From a checkpoint of a small self-supervised audio encoder (BEST-RQ): 2.96M parameters, depths [4, 4, 4, 4].
Rows from block 12 of a small self-supervised audio encoder (BEST-RQ), named by matrix and row number. Rows with one number belong to one channel. Each number is 128 + 32 x the weight over its row's rms, rounded and kept within 0 to 255. All counts start at 0. Numbers have three digits each.
After each channel's rows are labels from the 100 clips, of 14848, where the channel reaches its highest value: "top examples" is what is common among them. Only what is clearly more common there than usual is listed. The data: babble in 24 made-up languages, each with its own sounds, syllables and stress or tones, from a formant synthesiser.
# convs1: first pointwise conv (model.blocks.12.convs.1.weight, 368x288x1, standardized in use), inputs 144-287
# convs3: second pointwise conv (model.blocks.12.convs.3.weight, 368x368x1, standardized in use, transposed), outputs 123-245

convs1.29:092136153043107027144075054077107124034143089104123161161131096051157112094122089107175144160075066157127145161140186187114114161118083133113150162131045201141146185172119128127165125130171145161149164166140124118121118115134119154100130150104169106125122098076090104092138170121120120083168103113113142110123107121064182121137097133168137148110075125158127135141124152123108139130132129146130142065113069098190173170064137105129128
convs3.29:134127161126142144131102087074136100058098114104145135173131133081129054095142127129123142124116090142163125094108123075139177133124094184114146083108055105082106124082160169105130129116076085071105125140146133135125110109179148107141116205160119137118157193154132161096027119099190097110120168174178071141079103062211188172177150095150062097101119170124132084052078197
top examples: reverberation; voice: low voice; rumble

convs1.59:159121116191130152129128114145081205064132136186133135117108119160180114087087181095177118090154151152079122154100156142130140129127147114141041056134082118125162061149095123115149178151121167122087155141117080213103149151118195096126112129142060093108131143130096174137146129143159068138138138130089107118121079090207191109119178077085142139122100135165121127138167162101130152173168119129130123061119152130173096131095150114129111
convs3.59:095117079148162194124111112155110166095160125139124137128161155076199119102153108122085140114141060155083083089064092132142185138107143125099101099115086128162098157126131143145151149108127114206129194135112149104071094123177130126183124172159119120121100093106156132103082175171105099144130130113115137097155118110146046158120125129150173088135147135115155163097113077
top examples: prosody: stress on last syllables; /u/; /f/

convs1.83:057136093096115117116129125111140177103125126081094120122131156091168157079187161098156120077120130105109084096149084137108199187119181139108131140089097110144155120134113141145101176135094141105107109139152153182128082136134169162119193125109093141120069149129139086096109169119132167100125178124150083128103071071147152156157103134130128145103146128123168120100139104124083082111158167162194114094115123107162105110115143140107162
convs3.83:139131115103128133089141132197082072165142165131138104179118102120172153109097129096143130125147137175108108130148122126143137131087114033165144176142153170088116107075141110087125139101180169147113106100075076084155115167097108163084074094100168114075102104064083118142151095119133090122166050122146147078172126178093142145119138106168079122163143181132155087119057129
top examples: prosody: stress on last syllables; /x/; /u/; /ə/

convs1.298:134112108122117132184103091131149149160132132162154150143163113131148114162117141105098120102082128153139159129117114160154168112127109150109066116099114172112130122152077142134144164132134122059162118086118131080132096138128162136131167211087113102119090163105066148111063128115163124136227079073170184159107117076138150071133022113164075190125148131124141117093120133094147102080163178119115133114127133075114163109065175134133187
convs3.298:137111114122120135141143135120143175145074165145091212089106108189136149085131174192139200086129099158168058161178114162189078164080131154161094057163134171131087106092125074160120187119162152107177186131166112088072140142155128148144107125144095086097077118158117143064181157156106135146105104127112140133133119157139166122123127136150143069154168110116105061133080167
top examples: /ɔɪ/

convs1.217:077120174143093135117155136133177141098094152119181110147173129186143147133152081147121136061068125141203124125156109119139111146087109112152196055135127174083111138102093140135147182083139097166131085120161128101054110174122176101184130098096127107147162150126103122132111145097107107125127117158124083153095123134104150128111088126080157139103127099040136125093137138108109155134190160128148094124140255097099063106085096129078106
convs3.217:087079162114154124145095113155149164020117128159096134089139125106117160085175144173129152097119124098157142094063115109091136142112098161152178140066147085178150116061117087126185165146153134205100132136141091098140127159086157119117151154143135142107110145133133145152200155115134105138139127162107169145096151177085165111141075095134123091085090116146108158109112164
top examples: voice: child-like voice; white noise

convs1.7:063094139157096175122143082139089124137140121115148129190142173129080190119156138149123084131105114137111127102089132142105085138100103150104118095144128087079131125116155130141161189109152174149120123114089202138123097106105096153173136118165140180175118088108186172104018153166110106105130107116123099122137161063125117131103110142112149184136137193059113110128118077195161060142117135147097148126120121056107170135206137132135195
convs3.7:079150140106127193127114163141124180141089089146192106162178144134122098123138169104143067066148141127100121154195157076190098074105192139098150162151107190068136124081126126190074126141123076100107115130139163148130090131134122143109091127122089122095165151123112115114122091093048110151098115163107156123143124142103169121167107088173089108186153156149109108123124147
top examples: voice: deep voice; white noise

convs1.160:090135118151159106106120138131134152101125132151141135126138135170118014128120118119121132095116152073123146158126120115126108124147132137141120142127151078128120160113097114084129127135111201088130136104126114170116143120089135138130115113208115255134136152037146164134224161130122109127124197121118124117086063124138108122118150098101109171144140122061146122147147105118130155150120130115100133146138108086119128130149156207125255
convs3.160:127181072131107172148126091087125096171111116148073129092127166186140098099136164114097078062086105132143105156139123124173147089110080085113119126136145123160189149088133136086091194087146103120122100132129080105060089143149105130120110185104121116137120192156153105174136136128149123088124133091121105127120116149081106082103097121145113155091097126128101134151124116
top examples: voice: low voice

convs1.366:189147136123163153129085083179088140077138118155146167122053145158125097143213115092133109134146089104105167140141147119113121134136076097156171146140141142136090086151145100142057114197094176150127096133077153226075127103131138127130161115200242137178145126109157138168146127132119111128127147117145139130154161131083157086128087088173104160120151094147061133122181093065120153140101130149146102090149113123180105166123167165055107
convs3.366:180145127113128133127130147220106108102134118090117178117119111115167152129136076169125162162111191151120193160122086145141130151162136145098131125085104107159131122157131093179168160127094183167144146127130128119039115119116135116148160124105114102108178143160153153154084167137127114177120087134164093179140126144173074078177157108137124112093153218142139132121138103
top examples: thin (high-pass); /ɑ/

convs1.211:170086138161164078109127138144132117145188091132115133127123127165145107161197096130144169071086112122125138134125143112148090076119145133156156154199175096136136086125154164170162169112123117149129101146142168191113134121149189159156138090179145109154159116112163127070102133139143162113156141145092170086117103125128085110076177080156131109166114124108165160141115149171146164103138115103114164136160100100151161084129169142149083
convs3.211:129116096145126161108117171119171148154058095147151098167151078108155175106065070149134108117126165110077122167111101128132173173117109144154134222083122145130186189104144061098187127107144127181118165133170061082123087098140147138127137115110182155136139153104115150123130113188145135130102148157144128124110159129107137183080160143104199187129141121134132131178144095
top examples: white noise; voice: child-like voice; reverberation; thin (high-pass)

convs1.110:122146118178122170220120130108130130089119152122130125120166100108149112148197140121143099098080154097161170100062145107118102162135067168122162096054123124191088173188150083124149133184166139156089140168101126131137106183119122113137057133170091181082143161136161139158161149125178136133154106139137148121139113125148056057128106127082110158113183151080124126220070119087140118112089133140121057133142114109072156146135137132094134
convs3.110:120085112137114124133075157113137157158161101140129150156203116097122161135167099170117168128171125120170098184131134161127114113119118115162115133116140144164120103145155128120149079086105143091150110110103124131119129113128134103099186112153116088142148077172193162140172121145098067172088105109133160122162073117194125183137129114187138128084146085108126134115097160
top examples: voice: child-like voice

convs1.126:152086107088152100104146119170129106127144124092097115146099137020127146175123118111150081121134104147112128127151136091103087124133129104108093210189098105169089143147192127143154133144085116136131058102090157131107158114116157149068113129119110126153127111123158074125073128152102113171172150097117091143212221126106093114158150152061171111140084127119141059152092152127129109137128177161082141137149108091154110131182134112104202
convs3.126:151142127171097136123103166154089078113102171166118140056167029204087151082115119097135115138147094142151142160135166216171189155139140182125146062135144092165190151209116086105100131082150143087155119108104120077103105163101099137149170142100136155147154204071139111150130110151172167157130090120162127137146194197131161134107095177156164115200104173114128101121120134
top examples: reverberation; voice: high voice; /e/; /ɪ/

convs1.264:090137081153116112083159083146124114134124131151127118129129177113133175060125163124160061137121140089115119100163190061078156175123126144126109113152123124162128101145158110126162195131114146131078093114103128126097094143135195128178111162167118130115127153157140118167057136146075133123144168196089140105209115118136053139133152056075108154115124135106143135137114142170142091081097134111056155136135184130117134120112122133113164
convs3.264:155082114145155092144155146114090132145143111097115127196089117095125087119148147123094105135139117074126126101134167122136131117117135134144148085139081140119110162125149128134136073158061069107123079107125101118125113100101129126107057084113112125129074167136151096090122084181225146183131149105090144139120103099093130197149101159183132149137158109092157119154072181
top examples: white noise

convs1.40:144154155144131083096102086121120125151097138125125169112180111126125192128154136149128155069135107110079126133073235122132133091144121104136150173137112152127109077143148103096146102114153145065115044110141060104136109111126143126132142131143141148145162142158094126109115016144114178137135189112107137146150137114124120142102150198116128134170047131120146079106138122153130099105086153106125056118110170077113051177084156091140060
convs3.40:152159116115125151105118091139100124143055134172132118138127105119111185132121101116154134127129073155131149080091098146171150156123158121154073157094179117087163170136185143106112143122099155132104070108117208163076169100106163137155160201116132103142114119123135120141101107064083072096069105078231139143116105132161108119133094144171112158062131060090141111075148088
top examples: voice: child-like voice; white noise; pink noise

convs1.16:152051090091177150255149119095142097110124110128180173128104137072101148127125132122134159163082155101111135114162161098152146092128111064117109118146145183089077097163115084163090119214134081092089120125148130134100110162126115113100125097073145080124110110138143153160106178180165128116166093174085134141129174110125113137120126086222120143066072122119117114111119086131144144101146201142097196133127149079100123116133063136092084
convs3.16:145114094091126174122154109158138082149128105205143117142100126130169109096101137109105176105110153162064126146142139138083131161130163090104183156099136135118125170137139127058046113150211062103107145208090117069093098159201139117180118099169128148157107197182140155159092137109097119117098209119098156155104112136062139134117167106110187125092098143135126155100118149
top examples: white noise; voice: high voice; pink noise

convs1.295:223113110159179122149121086084084091126106098147138119142131092122110112159148199152094097152098071122109133129161147135075117080150144175090177170166159143127198131174153071106119122160117090088118110157107168097139131120139181137123117110134108182129147117113118153171106100132142148106105147168139114143101135165090143175097176102156114106124097141163142096172153170148094052092127112104177125092150118115050097104172162140142184
convs3.295:133154140108142145126142153145156146128126143185071115044111144148108064104155121174124164105127085119198148123087127107123098155123146168100191154149130184129102160108135052181098164118098153138128068144159146140217124125110140137084173167105128170147078093137135113168124131106082062133114121124106092166145058115126157155160082123137083197144097064125107156142133163
top examples: thin (high-pass); white noise; pink noise

convs1.291:128084058131088094150098102119136169124139075177173128114115101104120125132129109070114148105114112149106171153103147097142105110066134164152106173132143088063152093102091102199103160159145117139084146169105119151135137155149142076157119146106140116134148161117148172106095117130198140170141091142138093165131146114126170094098086144106126166154076122186146130143108179131132130131202172123123145162105095120153094141125192089108109
convs3.291:148135054028089149118166135067112192156134135088200187131146121116189168157075164161116138107104130177119144121173118150148158154133176124130140148120160123053121116088152162111140091137111147103113103164121042169155062141114129148145152155112119106111143127102136092146103126134127120130146116103123175131116115156075167169140066057136098130093090086075118132024141121
top examples: reverberation; /aʊ/; thin (high-pass); /ts/

convs1.156:146107104109109136165193149119105152099194137144154149166130141112135105114196165066167133139163124168067118138141111101097143186085172135123097098073148097110154165082139108168128150148105154141110134103101115130143157035164051097103141150141179134135145096143137191126098102142113087120146114108093119121056139171083082116119132088137151166126124175107146107122125110127139169087136124126165216120099145133107133127175155090109106
convs3.156:123122139130168128084128194148183108144144134149140104131077178160162114104085153169205104141168104079132175126093125145112120138126055083138128145122084140177198069150125112117152131170176167161089140125213106158160160102122105128184111093168084107067192092132126120151150095150156134102125144179175104123172055128116139145042172172093070145170148138120094110038131131
top examples: voice: high voice; clipping

convs1.327:134133064129070122179145117151124092104103109120196181090138168148123133042089176086116144085121071166106098111165158118136098119166091108120096053115095111190127124128088159151128150135105145113119135110156145139121108192142129136091138154200151084095125152102145094085172109192113124084105160097123139101128104076144160161126162116147123160108129150131191163125150122130132101060122171143130146106106169145095081084111129182147153
convs3.327:111131180147158095123141149159066169078146094081052107130144144122161161123078083228111095140099142114143136140112136132175120130143111103133149170085206147071119142115222090081167149131087097137152107107150132149121089147184135145103135126120114144077160116132117126152080098131122168094082119144149168147105101124128150138126122123085126106108126153144098107144095123
top examples: rumble; voice: deep voice; pink noise

convs1.32:128099109114106106206172126193156167158124125118081151148127115096073144150085117121115136117135149150099076131122065109160150099109145229173130110150079130169151186137069138123140098125142132167105105117120081149111149106069159160127124087068158152043130118093123137106099091120127127105124093127070179116131071152132093140148129112165142127157111154141176107108129173184104166076107121119118181122131122158111093169110146131121150
convs3.32:013072117088099126105115086037080126209161146133130132084104163142165102077125181174170126104121111139151134151116102175088133125130147202123086083125182191122123082050118129153133108142136103115129135101161092126088142142164140134126059141153159176162108197127100122106092116115143083155153125184103145099091132109144113156137105157113116149129078104142136131154177180
top examples: voice: deep voice

convs1.339:167073140162068135106137125105164164069116039121089169114101113073112112189176180157086064126115053076127105122168171150108111116147123069210166111115158112154145149141158178148119164152135036118132122193109155120116097118144154111132145099079107107131104117064137096128174133142029103148130091077176090088191118172135148124107152132132091157125137182146157123153099140171189044113094155148084135132071105219102124160170141071101116
convs3.339:131104116123161156133092093197110163154148051115101169112149110135127125158113150080148101120141174147072112139162113148118155123122082125131119155110142151130059107223124115075147125134109107114144106103148156105130115122104151146106105110076141139116167145159131114087157090141136094146114125057134119099114190095099104142121100128117116126171152090112128101173182116
top examples: thin (high-pass)

convs1.168:113036149158067125110121184125144141129111120059168063162117124133113145075132145171185163136124178128102150132124145137132132049139142101181127162142133148127151181197097133128159096133128125129081123091089128155193110109137189070150136097134147133099114076145135104167102157171087126122123168109127112080119188114151147121178128106111094133174127118072161047121094068100173137137115151159161119125096192190124131108094174054129129
convs3.168:095167146021098156121146076121136167086166094080225131149132097177150139132165123103182178104173143158197150119116144214128109123157136154082108140110164117103090144098108205083116127132102114143115119155121155130104119119177119124087182106125128153133110074132107082124110149095117090115171149100145112143127193218117115145125128132110141100130135081123123120144134092
top examples: reverberation; voice: high voice; /æ/

convs1.90:162053146083059146152153081105175119166196151121139164137113146131161047124180141130177104169125145140102137177145110105131130109150121127094180163161109176169119143113158091148113114161115195090147148164132131107123158139078176153174126162147110168155093108088115168109108095122114141175073116017116104119085144169137064158110119105137164186102122137085158053141112129089189168145138058107129165109050083144157138147095148096114145
convs3.90:113122059116099138122148139177165141117186168122119138174124126175189114186108146135113100132086177082058121113143140117178146129105159084099126122166142125192143131147101100104136080112099124118126175166100151139138161166146103106151110122127154074130135130113138114120149136088116088127091143087139154121132114132161152125088167170147115120125111099139152144180143180
top examples: voice: deep voice

convs1.261:122092132118122125122122140074137191124180120178156114196141121106124112099114084103151146132186112121114143136127113138178149110161133182150130152113094164116156143135124143167171136131200106109115120148109127091039107173116126145108092153079158098141122102188119118158089152132107090141137146173187165175160158146151100103071136099167149162101154097131151121086114126071092080154105059112115124137155134098019141166102142183144206
convs3.261:123120122126130087122127095090110101112111170115145171210119088145085082161101140138107144105131107112128043069118093189145049139144140102113131094074077121091114126153134096133126129140145154107126085045143161043119126185138166129167125169138103093146098158093099106161148124173120163125140156107100146125130117153147091145110073088089150135127133179175073089109152148
top examples: clipping

convs1.10:134117117062115122114137134091155000157122129161115136143154131154080085077076146128146096151145179103170053163107117123135072135098154108127057162107076106159086136107139124129137148155123104064096076137134115112166148142157093117082093109137227134081114112122110201127113117163165160142145114128081164163168178150128138115125131142168063160156063118143090127148123117134138061068072093148086097161181087139160176131082109141157113
convs3.10:177129173153209146128120127110106164108055190115105119118121224111120119115123155120136191116196092117085102146102060127087196161119110092115172100112149136126140164121142141136138077097146117142131169173146096063086123129107142141137120133090128123152120121138104111133070108120107165089092126161083146097170132133150071184104143131138128142146123159148158150043128175
top examples: voice: deep voice; muffled (low-pass)

convs1.221:121121154126084132136117112102147200137117129123101150089119123155148095142148158087101162134084097096140103062160120140144136090121136073176162161184177123121067120161092069139174079218190155120094197140174118115136096151094104110143142160092123109115143179129135141148128149105117126096102088103174107125156129208165138145152107141102170087206106164163118134073174098161169123122084076191086106126057122138134179108094105187131140
convs3.221:117144143132142190128073137176155161124087120150106167144107110125117153102158173169164073161158142163138166068138158147124057118168138160106147074192116071170128106138148109102098123067167166081124085122097208134108243153144164095177119125108112055107122104174166087131180107132143120126146105138161104137083157151140135145115153149135170107118147131111137151115092169
top examples: /ɔɪ/

convs1.21:183096137101132137149094092112099102060151113127070094156085113058092103177121171176140139105145089082143115140135124168138101153089115108143223155150108110124134076147143087126118144166126112144136047198170119105102028145083143201100124107182147107135146182081159165172126139167157143159129147114150145105122113169159117123082095107128099152093135139077099150160146093125124084093181162132203146107094111141097123160107142105152105
convs3.21:133128125140076124128093103172079112067119151175077142120092107088143070093079135134163089176103132133151118064101077139136172088137160152133088134170159177126080122117123125112089121110098063155104104105119149080159100080182132123159152140144100133124121138038154189112195175090141132123124114111131086085155083097056086127149119150147135120158114137143129164114139107
top examples: rumble; /ʌ/; muffled (low-pass)

convs1.31:127133125112123117121123139139139097107142129113131131138143154138102255130116096108049135152128100044122139134111057108112117125106160102100121113113128123126118114080136126126133160147119078128132106132142133113141187121127112108143142140136109165160122137072127144165208125134131122128132135105141119192098107113131133119059149138132120176144127103134113108119132156108110154124111090112131117123104129143103140138111123168101136
convs3.31:088153146173117048149108114090105124161052144096119169073151193056133088160141151134147063137162103107160073085130134125143150101164139155161129091122181132122095169144112065141163199099132149160124169173122086062115160187103121134148146188105147054122161147170115088135110108125102087105137155134121096095113147156145109110127099156130170104110129126144130118113120135
top examples: voice: child-like voice

convs1.320:141155065113097148152103160146156097168137135148112145130093137065138128157141143152097126113133128082107089176138139161189121195111131135107118139082151180060095145092126163127067105119128102094172092068108119149088138121121120151158124147255127113097155120072172102078083113068123149135122090110132123159173115098124146151188129139121107162119132100139108118159146120158141132162141155201152135147154196111117112118120138102097158
convs3.320:102148132173081120096193133112117143167150134174096176135108160100117117082078155190150143133135162156186109115073159163141108125078156181162079141164076099111112092091173112164197135188131127127154118153136119112062134123096153139106112090154105175140121079150096134137129076142064074139157157092113140125133149079139154151140093115140089190189139103137116118104098198
top examples: white noise

convs1.63:153054172123135120188106124147155060142143121114148165145108128082115153131139162115112122109114105122103129152092088142158162117115123129175114132124083113129134110216066125183139098111102129144158089106126143127176089098162177160131162121048098118082141126125085182092073156148063149120128124115089130154117175095162116133164154093104081149141111126124096126105137123121232116089106146126230111074119168163072136087128100201137172
convs3.63:113047148127105080152084143061174082112185089138192136141111142163062152146183081136160155076136115073126070158132049174107063134122162165126205108152135130140072078111082120083110143131132127078180121136151143113151117081186155125105149155146115091164107165110130185127121117142142105144113096167147121131187123120151095151090069110097107163182149178154130090145121170
top examples: prosody: stress on last syllables; voice: high voice; /u/; /f/

convs1.202:094150074179172115131114099156121143208096121117169131119134152138189115084094179110139082211181089145161117085154163155111100177123083112107167126135086148175154122124084107094114091110149157165121129184151105083095140143065131142181113230083127137125157097095159109153064160136119117137125141104083140131149161157178140101153182179157165189132123112096158106161098143141100177120160138213096116134157113122156147052115101099092105
convs3.202:159134149158137174144149132138172084150106101198094130100130192182143113137106190093075101187097162097151140068179112106135137117162139171149092122071155102071114167134132095199150090157146164132140121120151142159132049162098096141161129090162166171140172146182144117132090142141136107123092105094113137075146129182163118149147109140123081133047157144124132171186090136
top examples: /ɔɪ/; /w/

convs1.220:106134126127174116116118123163125101141134102139118097096118118195108149125126126121181122111140108117124140105122093154125150134095109123095129089114142000115148118141095145124107102132117162120099106098115113114133145124132113111134122148121136106148097130177111116130120147114117142140136171110118120133163149102122133111059100109140128182157127129083116101136149136096149120100190084128106147108124123119100129112124140255117165
convs3.220:134117088108138091109115144114109064095079175168111116115160135115085077130097145099110070112082069129089133111129110109170140147126121138146094102113124103177145126076119091157143121185104108193164138147135105113116115097155142098150107144134140118126162166112115171150137152148084153163096104074082135133145141160113122179108148143115099117123117095150139150119057172
top examples: voice: deep voice

convs1.343:154121149135106119086170229111111135032115130075143123163212113126090135156138141175114141113106090120097117113103089145174130113131093172085068116095137152107087117129133157198156112149100106125170153141130166122148161124150188131163111090175088098143155126152029086121154109124116108132061143053060128130100136088139128118090107118126123136150181071096164118164076166088108123119165143142103077137144138111109131116128116079166113
convs3.343:098131132192157124151080132159159107087162141195131131171133169054152156163055104160149100110162095147178140142100116143122087164187135136164079102169147162155158115146101146114119184097179093093189148091150138145215104146128160185176121059127117089140103067116168100157092115131094117140067142179174124119125174134094144151151135110115087082109048083149100159136126095
top examples: /ɹ/

convs1.185:116146093085162122091094170095171147188114130176105110086183130110149092135120172103146137140069105108114124159107068143142093112072151121147156127123109121061160118100140080132140121147124150155129149109098143114175146158117154141099110104118144096139116171082183113076155165155168143105168144099125092121138086076150159125025123174171121146201083122175120120125079114136202125067084136145135116077106136124110097163186125134063207
convs3.185:166170104157110134070096158139167124113093122144108217116120135065051078095082140171148146142066084120114111079142069163145103113107187166125063152059114154127127133140126106127144153095088130092096111173149126118130207119091132152162062109149142146167055145142108124114161125161119126188120123139026095163136084141156132142175138111068137169142097115153147144081134173
top examples: voice: child-like voice; /ɔ̃/

convs1.172:106078084095120106127144174155058121096126145102139142170203183107184101115123195164131154064153151083080148135142151107173109110141063066132137098088076147081102093116131102167153155086087120143133101125126053156139113135137130126170059147143093163092132161094055131194093132113098128070134158147110123158155066180119117134101190162092081146129101139050160125096119127137108121088112124098111118131193173138137137188141161067120146
convs3.172:157105126211099168110139108170164054196152136157167176170115091168062149088197137100162092192124103160143132169137123136134163094122098171124197123096082189129120128114153129178126119134126103137109111128144115166140108153148141159146103150106112136170126153079150113094138186149082122105093164153145155124111121110141151132059136150138127120131101134136137108151169124
top examples: thin (high-pass); voice: child-like voice

convs1.317:162144117145124078183118125078136165145167130170137126087146132154151182124108135169101150118103138155158052186137172127180114144134149098156121177127076136203163123150135114151103151147138134110142132146149129082118059078118156143123081151094127159113129147176140191122084215148139127140142178065106106163190186118142062116118098144165133163091128128108160131164151097170172130142049133128168115107118114119133105121135127016134088
convs3.317:123120132125156101083131155173119087128211067083173136101118167127072080174154107155136129132110151102151112071145161142103140136175114133089130100076142147101081115144106116168148125119146122115092118147107135116070138103109123100095189142034129124199127092153122144130106087134084159142105163125098115127117096088136079081110138131093140091091093075087148178147113149
top examples: rumble

convs1.213:124093108120092112193169137118094196127185083148144089211108108131123113144092102127152151125162155112162130133114118129117161052086175104153053141117117177152157077137120123185117099173144170128128156107137117157103131151188114103139146161144147102082103099217114108135139158168143102087159122082173122202125109130154144110099078177113149216134103168184128121114150134116060143110125079121091059139111098135118160210162164090132099
convs3.213:100158144104124168133138145159115114143120136106155160075126118151177169124148052180114106127147171126109154120116142165141184124116084137127164146208113153140135155116125134163163170163116159094121100125141169152132174075126111124082122125135133145114133136145110119126145108140163144144143095151183108138119118161162185125129125150171165116183141180139175139182059157
top examples: clipping

convs1.330:181098134143157149041128146196140060120070131092145084143174115157135125149163050157124131096153091146167172152066104127111087093109115076147015116136141161092177090071129113115216161114160178087150064132178130118114127087073138114123141150087084132159077121105091144151144065112154155121134214095148102095161116133136107132109095114075137170132107150183138089111063122167104166115167087076124130090107119152144130145118108070085151
convs3.330:084141111126100146129130115121088113117159137126084096134106112159083163119158169084127141143120113144150153117105142137185089146095087099126092147135172173088124163163169129174126110087173097171144042151096138135148202079102100115113111139099151161170184101146112147099189138104167143141146133177105094125115199115075159123134084159069097080089082128126169145138130140
top examples: thin (high-pass); /aʊ/; /a/

convs1.142:115122153097114170193115150123161141154149122144124100105061122126124140151155131118194126119122163102029081125112165171114161157150103121146110114150090150158078116157216154120138160138138111131081093101124109166128149121177137150122116110191174159135138142137106110149030203123193122142135137101098106094114201108136101123143167166076123130100117162140143136112160168162178114139135148085140103116142094159158119109131113080189114
convs3.142:162104092212140140113083126075069188128106200129143097130114110122094083168195122162097074208150183148123144128141143184120130155099090197100134102107173104160118094142133197176128111041179225115135131128094124141146105127094135140140137187113114095139086135105144093133170174137104076145136135176159125137130074109086138131113112114158094129134117123107172107072133150
top examples: voice: child-like voice; mains hum

convs1.348:130152137114092134222108092071095120127132127122125079137165139159140168118124113096117119073110147154163140136101184133137131140092108144158169124154099162148136109160179109175128106078103125112132106141150175114113112176072191149119115118099057147151092140073178131119164116091120143108172111077018145135088168110104114079145095127174165148154071165111137099117107189124158026141196123113129118085184181123131133109101159075163142
convs3.348:177115187095104147121142133190096122129097100131085082114147115115177173148225082077119147125116139152132180150174147132125094110085128074177084129121116108087155101126087141172087127129148128150155174109123118136150135125130142158108152143153136141134096089131165198115142138129161043094080131162161158118138106101120126146141250142170126110135064129148116136092124116
top examples: rumble

convs1.365:101118151078085080145150161116110147181118141153073175107133158061173120128154097169069168091099119153145176144120125150173115190115166156092135139145059175155092082083156165139115142129188126166141081108115145118110102143166167138154121195176074100116119097106130131113147070144156119146127107140125134166119114090133145124125147129082119176085164139199148184121137137092136133122079170075128118159086047126112153116122058147118192
convs3.365:131195109130148112154168147101060114188160216084115148153117150175126107114111074114118093132099133130175110169171176158152198130104126052146100113129128167087137140113122099138167130116143168196093135081139135121089124147095111106107095137126106156143067111073133148144158145136118155139107106133158109136117092178208130147109079102133167126129123128132086165185137157
top examples: voice: low voice; prosody: stress on first syllables

convs1.111:106146140171102170185128162141102120099157129144189110122076198073137133155100164161129152106096146109080162122116151091146119097119126125112126114067145129130102163104124173101101070122177171122168170103195111141151096105111151136096137057103141209139173100093143093124156132148098108151093122154121123105153179120100178166089142082097184166014118073148105179108120134147126089119101159101160134141171125156152148131108169136104145
convs3.111:197144142130107135105154095157153097115115164120088136123158151110124148167157135130130133198170168086105103121089118177139166121103147157185145126130171134102148146146143113087104150152093090102167147153160134213188096138148143144084124123088118131120154166088137086122085202102143094132113151108191081097131117141113151101122129142186211110109151165131113174172151139
top examples: voice: high voice; mains hum; /ɑ/; prosody: no stress

convs1.22:177112175105145166129144194102158122163143164124123137122127220173108095114138162148097175076141168149100137136113164111146126130157143159082107142128119145122166024088110119107103121179148174083096144189143115096125107148144176112166106142112105080060136074114137162132141159094108134078119114101129134132080141120082123144106067180153090213128135176121116156098104144121140134111100121104153074172150115117185092141128164089131110
convs3.22:103140128149081108112072100158065141052065192108097155121106160181089141114197120105084126183133083182143099019167119093158097100126134183116167113141055160112130110101126135149107181123116121162143137131157122133144070158188156117099205108109116083131153134073098129138081126106120134153142158120098115138118136180153143117164120090108088076158107152143119074091178149
top examples: voice: low voice; muffled (low-pass)

convs1.167:112114131143114148090129078140101110162083049121189147125152101091103135062120134117165094137168201139148124176117161232087103136159131171161090119156132127212070099122113057108133176148089112117172170145086111168115108158178096120127183108150134129070148136118144191165165148095108139149135127113167165120182149146175092144103154115186089150107079100075121138069133124172127134083061100156100129173087099122146133182119115098078093
convs3.167:092155175111149171115123092070088174158141106196119168179113111132144108143105112123108090139113144130175122052107166062127130088102085145147135106067130170125126154186140052173089106146077087152109102050110116085177127121086107102114138109098169141142109115100172138146162157127179131115148104167090137105114024127194107094148109145121057102155108113088152134120153165
top examples: voice: high voice; thin (high-pass)

convs1.207:088151142109141128085135083166103105111153154174157113142111126136128125130124202123119058156167128093103152142121127150101176115108120127131122094138130083026140146131092156070124090143112154094158139138158111135075170111120186150078179108141114075093109143179101107120122179138155119045142153157182147114133127112066132174074078171117114137076120132136059111118128068141169126081069083134158139140101097121112075057072135107161171
convs3.207:097099095149139130174157096142105128154082129138104142129152154110163138124117108103124106112082168143108135158143139113106142096117150127123190183164101133177121166128151128178167130127135131181132168082137144114087122196107176138128173083096127166100115091135129129182121161129189069045101115099213140136149128134036140121046129117194133114146114177142096138138143132
top examples: thin (high-pass); reverberation; pink noise